python train.py --input="log_mel" --vocab_size=43 --encoder_arch="vit" --encoder_mlp_ratio=2 --encoder_pooling="mean" --text_encoder_mlp_ratio=2 --text_encoder_num_experts=8 --beta2=0.99
Rows from block 3 of the audio encoder of a small contrastive audio-text model, named by matrix and row number. Rows with one number within an expert belong to one neuron, the router's apart. Each number is 500 + 40 x the weight over its row's rms, rounded and kept within 0 to 999. All counts start at 0. Numbers have three digits each. After the name is the row's rms in percent of the matrix's.
After each expert's rows are labels from the 100 clips, of 14976, where the router gives the expert most weight on average: "peak in band" is the frequency band that holds the peak; "strongest on" is what is common among them. Only what is clearly more common there than usual is listed. The data: notes from a synthesiser with random patches. In brackets: how many of the 100.
# router: router (encoder.blocks.3.mlp.router.weight, 32x160), inputs 0-159
# up: expert up (encoder.blocks.3.mlp.up, 32x160x160), inputs 0-159
# down: expert down (encoder.blocks.3.mlp.down, 32x160x160, transposed), outputs 0-159

# expert 31
router.31 112:497460436464532538495521497450446491511535472444543529565535511552485459486497481448462467482502538507535498468572475525446477415472484482495450533459485540462480432480486434517565500495534538458500493454560429504574489511554584472587461469511452480524576485555494479531582497526485473471458426499449517476463477545503426439526533488461580532508526452416459466456508496495448431430553513427514480467471572434534536534492501473505560538514478458553479543532506527537523455495516473
up.0 082:487447457476551478529507519458459391574541504540501488503532538518493441495549483527529442521502468560540495435488510487496540437509471475465450524583477528517549519479565426487549468523474450491487417526483523639546505556511483558510404563563535479511539563443518522554486527418554491487500535565508439473458447489495497472502515556490480507552504533521427437528476494436498485476447407491506525464537517536483583469537522492487528477461484510478518521488501499536503458520489558
down.0 081:502578560423547515461472490557472549473577546522454527454511488422524530500505476502407451516604496401509484509467529503494498474499527605506460604496522527535483538470466486488478522483522467541455487510510571490548448471482475515500517452538443484557445524461504496428476501482517532471509502527492455574491501485456501538552527481525503484542490480492526490536370531546538503502468456480495491493526561513519561547502417515493461523560453452464534467495553582579489545524478469
peak in band: 1000 to 2000 Hz (35); 500 to 1000 Hz (30)
strongest on: echo (51); square (31)

# expert 20
router.20 110:536547562496535474448538562526562502502482518532560564470467469463531498492484511519510534437518428513448532552418495516478509584534520469509543509462470485506472575492490471550424472499467460568502524479536526487451551474457472478432468498483485516532494564518503477499440479475546516492550516462457558455490478529487582567483496514507406511469503493580458548513541540495564558545474441528535512530553411514450393482561437511547479511510532508497489454524420454500499546511562563
up.1 095:503504448523526529528515490549477468504518463509496522587531506508474487491491464417488463522499569526523516482530494491542504480542485510483480517466530477366457429530506504482509405529524504464534502524508522586512447531474514543517485524498504542460553545523474507515542437527512507519512435550475497494477517498516450501492435532514545467563533547496549436441501539505463442415460478454430567520451550424542552477458550415484571501522461412473531600510540482497566451415492548
down.1 095:482544588598457539567538499522582540543478507520458514480460532487565489461497542496471495518490487483551425536558475524495476568543546479446530413485510505416457462558496524484509508527565503552513473538477497542459495435454512511513542477489517456437515473456462476454398504529452431524564524461472516502517528430494579585514514455492477470513491512569521524527502517506487603538464499551454548464483517490488492485438593522469471509520456473484512445488531515466500525416456533
peak in band: 0 to 250 Hz (35)
strongest on: drive (82); echo (56); pad (53); ring modulation (32)

# expert 10
router.10 091:424468431520518502548481561532490517484517527485459476551489542497476470500471470499544452521488473544556456516546491473521577493549444516553432494553424508482530465505490528536504503487541552435490442533445539558489468499523422487532420529552551530452507509485497630459500464478486516481533563511521470548484399454449487453399515559549503456477489497515485513527511475477513492484430516453491524526511491518522519493498580547504515448462495528406557484461545440483444580509464571
up.0 087:530544489543476470499464507467560521569524502543473476501476468508573502529519528496505511519548453470515479509438521506508508525510452500388549432500491426551540526503490476478538588512488494519533547548523489454524483389511448537511540449505516462495492467460523466518505560529493503430515463509476499508528498512557510588578503500404526539509466435459500526488479498556523503539574536513596480500438582478535525519449516532410395582586504478489457485535475515526495511510523423
down.0 092:489448555439472465530564507387448415544507436527520525534560526492517435544553455462497459492489496453438537504480468574454524507506559470496515487471481493551496508496461528484490523448465502524475491488529465509488514540474531433498486489547477465516483516459515472487509489531518464486523518459467517446523475554499469474503437431558402565475569452478459520534465492456429396581505505485504504558581473555442461539555503515540440430469536549546466504555469495521534513518406534
peak in band: 500 to 1000 Hz (42); 1000 to 2000 Hz (40)
strongest on: bass register (83); harmonic FM (50)

# expert 13
router.13 138:529471457523439485489543455517551563532521527550458438439425500523445541474463519479578520507557524490477512454489463522452459480488438511436465507436512579502535482462464466511497569526464475552457599476524419437488501494499474478520532514465482557540457523545475456497541579495476426446427522520464484522511499507560466476513527514486587472446412485414498534448482483535519492485533553469546438495420533455516496466504487466496452547537531474554448522488497534502561480521526420
up.0 102:460442504541548534474529537537469470418483519428512575577501495461469418484501423490467553450473450522469447574455486489486520457544539429566497545502401473450500457501480517502501406499511553449504467522490507496512411560480498488520450531549538496500561520507482536499499486508539513532550509484484520549458527477418478472462405511522467493497532509547504471504539536421493478444469489457469523484512504507467469503558548492502587467444477465489554529457512443499534419464441583
down.0 069:478549537529489479544528493548501545457485489537511483460418505555505605506522493543524536480573578538547530500491493479551426518487502522446511414464522473475600525596517513480473464572446487442466471460507510528419495492539484470523467556486462571451493453489449512445510461508463525560464505517524548472507593530536594516404516534515491491519482520480515527510490489535566554440440525500491468434471485473541476456461496496497566519519474599454519472511510476434477532459522499
peak in band: 250 to 500 Hz (37)
strongest on: echo (63); pad (59); square (26)

# expert 29
router.29 096:389497429544500492539512510423456469489511504477490512561530433490516478492521525524454511462462457448508545443529550457464549501520461489583498538483448478560472540432470520522490540381489534482548485524482531501558540458546449460531456441522535526536551510494558634496563430524517580482545487481554496537499448478494452512452544536486529476525536415465561521512510488560547453507504489449523533531443507481566488531557501519482501464484561517468508454502471532485476561537475509
up.0 073:502495482471464436477514529547464429543457471541500565451432439500493496504498470551570494422410480524505490532492410550527496502479479455533456507436531510466434580496499450502498429511488441482454548528582486496539456538527511556476472551470524511542525462525511492513532522594477487465547543543415538495482531502523585530507527538530501461475505505508471549457536502476584506469479513530474502486447465489471452406519462489534556462486501412584458489507466473486567573555495483
down.0 083:430484498526506494462418575522467554508495566460460497522547514520538468576481471505483460445492555508536546520496424443504515418485486531550434559504516506503491404554506488488549496508533492472462505513534549499559500441479462513532582487540501528438555532474439536387533459435468547493482467413527474586467485426495477454509520485558491482479473495499536530574526468535444441510474482528504492541485548497539516506519476481517462508497534535468479558434466434450579446527460530
peak in band: 4000 to 8000 Hz (61)
strongest on: pluck (72); narrow pulse (25)

# expert 15
router.15 092:425521474506486449501500550455492514448491516476457500561445406530538523429467531517478577486439479465540540469484535489500478492459446518618503482443504452528489493471464518499478504409491483482475539520478558503536493493605430465509466440464460580447487509502497520469530417480493576467496465513529452551488466454525450507476520499505551433538519481468586558540541465536581508540477477470552475518424530470527485534535536433454491539520483545483552517450414471451502484516481498
up.0 096:563504531507474469506488456502477535488515538467490452514453483451431558504497482437455441534487546514469450576448492537510457546496563535443569411519543512481523533547513520464536564473516471497528516479501489421488514466483520527435586452446500415494491391498584425538411575536492552519481484535483485485516537507487524539540442499470488499485466549499510506503546443472424479469613562534487493468500507494501505514459492474533465485488485504482519424541579531493513462485551422
down.0 096:499483487502466529444517501479505526481456514475516496520505501496434511499494488461535502554468523554515487527558515487493524444482505555577497453463501506518535464466474507505570461492434492450492523472535439514524499508529482481500487480471529568488521490550496522540486401548446537490459506504529502408597533724495433465490531552482559427441499492447544501438548501585481446418491478470514454512467506534517509443512521496528556516440490571478507511515485473433506495490536492
peak in band: 4000 to 8000 Hz (69)
strongest on: pluck (90); noise (59)

# expert 11
router.11 101:482521451507551548496530456468552557458509530494487437517473471518485502499473550516552537469540451542437535447457537418516519499468429454548475534491554479513502550488527538504459488427456524483523527593493530437466550485559412550447461520534493522476444551512427558523515472482552573518550446466525553508464473483488545493468499527473572422553468483465487504491548453495521470492500580450532554495537439508563534477501447484518461415545583453474564478457464476500486440525532487
up.1 109:515482472432509405520470463562478491589592539636487507437505484531552561490473505529502438562491482485538517473536489502569505568466488491397513484492553506468479530516498498441547545497520448484446543585541517519498501469495506524494560493454456440476460468423526503466476563541467490453540508589486510538472509476555538549593528491509525469515513545437455465492468499563448522499557476525518466435504500498462530507436479490452430498536500492504479477565533543499541526520502480
down.1 115:510460509441496485526495488469544484584522571529456452488543467527553538537472545515468498508501459473531490447536485456500525512516511477431514486531511479538504518540493527452520517531505440512433465467496515575530554424527456499510560448541461490501429552407417487512466489479461531515502493518540397481465493517552517476558512521546507456544486446429503533536493430520408507574529479531497461478561557507531478441491439524529478505585595519472477479537548492524550422562581524
peak in band: 2000 to 4000 Hz (59)
strongest on: echo (53); pad (51)

# expert 5
router.5 106:521575507485556500485454487544481496519573492572519558453465445462526485510495487517547533458544492523495555542455444487541570508439503497508525539532554471512500599504519521540431438537438436531442495646528554513482542519509460564436484557479462508488444510513470497450488474474499536492540555558473557502503507456515589511554499554496463489518515528543442477523522528501585529481449462552515543523512434534465537510512459528489534500482488478466546484491421461549554565506563528
up.1 122:503516522488505516523511506485546552551523544528477483455474494567535532480448571513511503514558429460520505468461494495445477570473446478502506539424500540477437538411435514477522543431529503555523556514484468399507517418565473468473572467471470509581492546483548478517501555485477521449492474502467546527472450478536522503497560488447561430444453425448471499447522489559521534554549498466590463473486510475521435509534453466490437522552540465512484504535441539522510538546510418
down.1 124:472502541462494516523499457491478473525494483455484450526575558463531520596532506471450452517548551447581467449553534497465493514492569492425555461524505474457531447555511542458534519544563520528502475481444514574471483469449501489526577447524536414479434505441468441482494511530432497524544479453559458474490503472514455464521473456540456521528535435455550487532477496525374520551553515503499498448505563527554511490475521520515468502548576504454512539560563458476529422468488518
peak in band: 4000 to 8000 Hz (72)
strongest on: low-pass (75); pad (60); echo (58)

# expert 1
router.1 098:422511488501490500485481533471457445482568506447475498524515494423464449555543537468502503470494477476500538475515538459449580497553512451568540532515446502537549483479472483504507535442507526478473521564502541516607482489446435498546475455552553465523518466466534595463538463407471550501538495436592482552532468484476455493488524532493475508481490458521558556531471540547567500468497469442561528498406464494580522454590496478459474497468460521483451512555515536508479529566479566
up.1 106:601534514508474489518485538546535434535536456516484572466533503436458529459464558466520519555450514478469495510504471486518458545533546522521518552504473498500513476464468490498492505525520489522465602554519537497534424510371556549534543495499466486528550454511468511493489448468524481479460466478496512521539534491447477585530515504442481500475481561543541542441495561530530528422516395500462493555446479455495522511485501446476519536455369478547414504585507554531486466504500549
down.1 109:499451476496526404510544567437508509509540533538428435504499532521523438545513550488559484528517457484476510489483483532505553502501498439436492491454479555524505515516479467453458558518495486485556526504445539492512504497499402492486454483527485484561456503466496548497525513498460530425555529468493502599536459302573485502520518481506546532498444497539504535520420500521523463515524546494518518480537483462536533465486486496432438451554481563486497512547499506489544495521387546
peak in band: 500 to 1000 Hz (32); 0 to 250 Hz (32)
strongest on: pluck (92); triangle (54)

# expert 23
router.23 080:387486480566486517474551537496473482476511539462507533546475439481477464489515485504461540438452494515480492461511551447494524454547477494582511529492421515506476454490489511549514483433507561463478490552487520498520485450509457424539485404527546538468561525523508656452536424436482565515496464455572471547482439465503451468438525538486482480530530481486571547498524544505525475510451448465527544509419485491540469502603534456486516506469518526421518499468474508458488499514491536
up.1 098:489491455613475586534507512468526507532478496447477481537490481555507470535565507423623570471478547588477573495447466472425518495498454484475502462571497522469576505502548458515539417545451499499553489546483501513517523494486413532477443516529520557485547503565505475488566447510416539460436452509511512517562500478479511482491487550415531499495459529487466475500523492529507520519498567466512569573468494428547490473521493516489531541544517485476442520532466455494477459474552459
down.1 104:467506571507508461469481466451426441530522457532463441532491547500595482510525547471519491534434528525572463459522578535523534511522538522497490446522577454501443438510549546401545554527561551455562487522474545511460484458470494535511542525499517397459407464471503512482444494537467469504581536507510478542446497427479506515542515438531562515494516506467498507479523453541456492587530471585522520484458477561493495544460529523484420464518513511490518519504513536436516479503430475
peak in band: 0 to 250 Hz (93)
strongest on: pluck (98); bass register (61); filter: low-pass (47)

# expert 2
router.2 109:502483472473499492483478424494451523478511509483470447455502475500588541449488546553437513550576461450570483456521548432489496536507518493466454493458533510438472485490486567491549515406578538502484431512438523493462523478536525511549533483498529460544490485427478519490491565575532505508552500532595499537469431468508490501499516475492540514515498429455526430500523463546454578567535551503439467432560559545539515489456478544500525480512573428505512443482545557498424498462459461
up.1 103:514522515479451512503447488594486518471505486579478499443470448501554530505476531588514480518530438518524476541563465470580542564518474545469436561494527544482470502539449529528460476498532473438383459548513535514454438552519516542518525578474432513508469507475429516477530510559554451527567524527549549545419475480473534500517546509522520509565543563493491470502510499537479503465484520545459523466532486546499532501475527573490564426516511447491603524425482518522512512562452479
down.1 092:486517468515447480478519489457412470542514567469460558503491521462495475434475446497476488417481509484446482492491540453490538483507501471552447579501549514513395470438524451509501547499555493512471583540493512487571447550456524479534546480507478516542582521480484510537464618472525459388526513526460507547518438469520454479571496515459539521464482493467542521456512522502503499516564482525466489508452515462494482526447523453468488445399471556544431536496511590532543483507432526
peak in band: 250 to 500 Hz (55); 0 to 250 Hz (30)
strongest on: square (50); high-pass (44); pitch class: B (36)

# expert 9
router.9 076:439555495511448555540506427425427493426509461493465532493475464506506491530543519502534493505536477483565493507532468528421572518477546513503472511493496512498527511508480569549553481497509530422517542610451441464467582477522495483483494521583497527488458454548543569412459525539461592533511534491529533588547524449477526505446492539511503489461542447446501569517577450489460492479445547536524488543503461553487512554529513600487512512451515469489526453519507495549432523474488492
up.0 108:533550502486512503506466440480550519528517501511509449497565534496526501515474527503515543468543533500473518472488547463550472495474486555447494477468534435506559537547475483466477491510458473457525526422513532519475515471520491503496557450551468545473442534520433445565520493518449480497415419554505478467574538554549420455489517525474539532526463487435555510441485454548451529515525529483503476549517538512623508509458499523502466553620526474525468490503585537489471371479586456
down.0 112:576559574497525486481483469555514496446451511489500532511528426455554605508441553536449570505556447477500505517467530455483437526487498543470572502479526452498477529546533547545496429533500517569490512536514511481427512481527506537467547468432423457444419491474466476498447474563519501542529487554494508506454563519531558531549445470525489536580532462497447489498580516499442527559502477569558527488523523479498548491460447552550499516524493458464530493508486457568527438481567466
peak in band: 2000 to 4000 Hz (50)
strongest on: pluck (83); echo (76); low-pass (51)

# expert 25
router.25 108:485452553443566462539506536447403478534534535523533571571496526591557483452495489515449450497550478482574558481484470542504543500456525454566509498450531525503446547442486553475554516435520451562535491486496526551564569463533515486457461498492439450494513438453547496501514442518539570455532523488453553472455550468559556507496514462511459478459578477519462462545499484498534538517535396456556500473495489491496450485504443510520492531505483535494539532568442451518489549476515556
up.0 130:532495512479446484489417473475479439531515470550457529370520519541497522560507535501479464507546466420469509527494492529537577530494507513393483544551485561450562526492470440479531513529580447544474526523406383547472478506449533522494504509489471448543488519464518462495509567511510432512478550522498491513488474460470500494528537427498428530527523504528457498517426490527465514503466489509502436505595525597436533502521487492545520528504526417548474498479510534514496532504441431
down.0 132:538516528488477484544478449550517502560546567561485496441519483482563515528435459503450446494539509455474499473458504467491502546469463497430529510483540509508439534512482445492442515542534450554494531528493468496474529460454503501506536498516460456446444543442513505526412531497504388479500561566447469601546505512569547570587431525501474476483496471503462460501445497519464552573493453515532524476511510526470456480464498530484405526480603451492482553537515497519574580497556503
peak in band: 0 to 250 Hz (52)
strongest on: drive (72); envelope: pad (54); hard sync (46)

# expert 14
router.14 109:508477575479436505495498573489555441554487548536526508506487522549493471508455445467519499543524442520512489559459495552535488472552556483483551487523485431486585449545541469508558569565438458530569531460480464519466460553478486477451537497467446483438476521542553491524419443449467474564494464484447512460525595545546465525528508415485446553518536532557467529527475510455454444480488459540563536526485472479413473490524538410525469497542437531514492551530519498526481458501511519
up.0 087:487484536456446501528484552507553459503567517535488553480499507482481482496441486503535489506526426521504505538481443518460571465568550482472560571555417484443521452481503508507605561532522513483496533497473418484456385479490490509515503555498424416470487488540483565417444476477450442554549448457463526522453512474492497496552525475445488513467526554489435500517509530451434471472507507502589532505454464482438514497558534480532504444474453452496489563523479522552549548565481520
down.0 085:477507448522593456455515493464503573441532495452550469581543547466492448499523539466528532471473525557495528480489479471561507468477448493554474473443466475514486518447461521468454472485470568436501516547550547453538551497571502487489533457476534542546513567523452487482550511493481565431490468438519503460435453562530443434461537494489581553506465464437556466479500415505501507452563530450487492519476523468561528505518418508490532543540535573504475459501512440456450424470520464
peak in band: 0 to 250 Hz (76)
strongest on: noise (72); drive (61); pad (59)

# expert 30
router.30 113:488496414482519495470471486545521541498549586466447499538515488535482487477488502504474536466428485533443510528513483449530503510481441520543456551414492504448415505495490561488504439438536484462432518570506532503519467529561491517476478495564476522487550507440404567481537460474557485454541467459522478533415449452487489442427508548538532431550514547507509494535523445492502513434453466449458536429523496512550545433513528424498547455515487516509559482462531483432523427535477566
up.1 091:496481498473473492467498582513440508437453512471464513469492452551463593484486558503421517521501451479490438506519494508500532494456500513599468589431482588482463405504458565526497483489564505540450502491458456483455463520472530497536488454427500494519452506489476480454526442463522510541503507501539466573453488476456443443474514465561462503533577491470586532532493500556500462504471458472520410464478589533464476492584504497530551485486519489453547580455526462455552495548481500
down.1 089:522485498489483431445535444547534466562494503592468502528460493513506560468456467484524482480422490541436493541500587534548433541411517513520430517410605518493456488495599485498510487521439494429517544492552486459552486553494532493452520507410450461471448501475547497516505472503570451475469556541481497483462514485531501498560410447543534454507474537514453537454536437524527538488503456540515497506453457506421505505458461433520480506428495478549477516462498542496546500534508492
peak in band: 4000 to 8000 Hz (74)
strongest on: bass register (100); detuned saws (60)

# expert 12
router.12 090:462568533562517545548480576491543518444484468426552537521576519470545480512513454528512485468517540504540514557526426500519483516453517531582529483487423492497451463509442466538522504530486522437536462466510544478502483406517550484546464473486515449516551514545530531502543429541438542501586438419503544481569526547455455493507568490452545553460504450546475478561537513457498477498482498531474538513484548484547470561481490576462469513476475504469501507524431448471443592523550548
up.1 102:586490483531545488509569504482521480485549494498494506541476485464473492406512544457498499490506550556498479403515537483484498436544492414527551524506481495438439492447536510448455497524538534577532487517571532481512462465449447544535457533459535466492503484500422518474514523501502444487476470517487537488495482446493534544487446527451492487467483540524559475450467614498553554564556456435456534520409505414559518481467482515476554480508471445463489560495528547539577469418564492
down.1 116:466516511470610519523458494540481483459596559445473459575544526409541514548463525487478486531514575441560510470497533476531500486484459539493569511548414455514529507513535462437519525503513535458503427462517522461591449502478464540518474487584496439388453473478493499489456488462461512551548475496426431505485498570447499539544474511482497539549500457534520507549476494572485472502471482466556530483483555475561510518472534519469481458554481473451542510510576513477564496552512491
peak in band: 1000 to 2000 Hz (30)
strongest on: echo (76); pad (63); high-pass (61)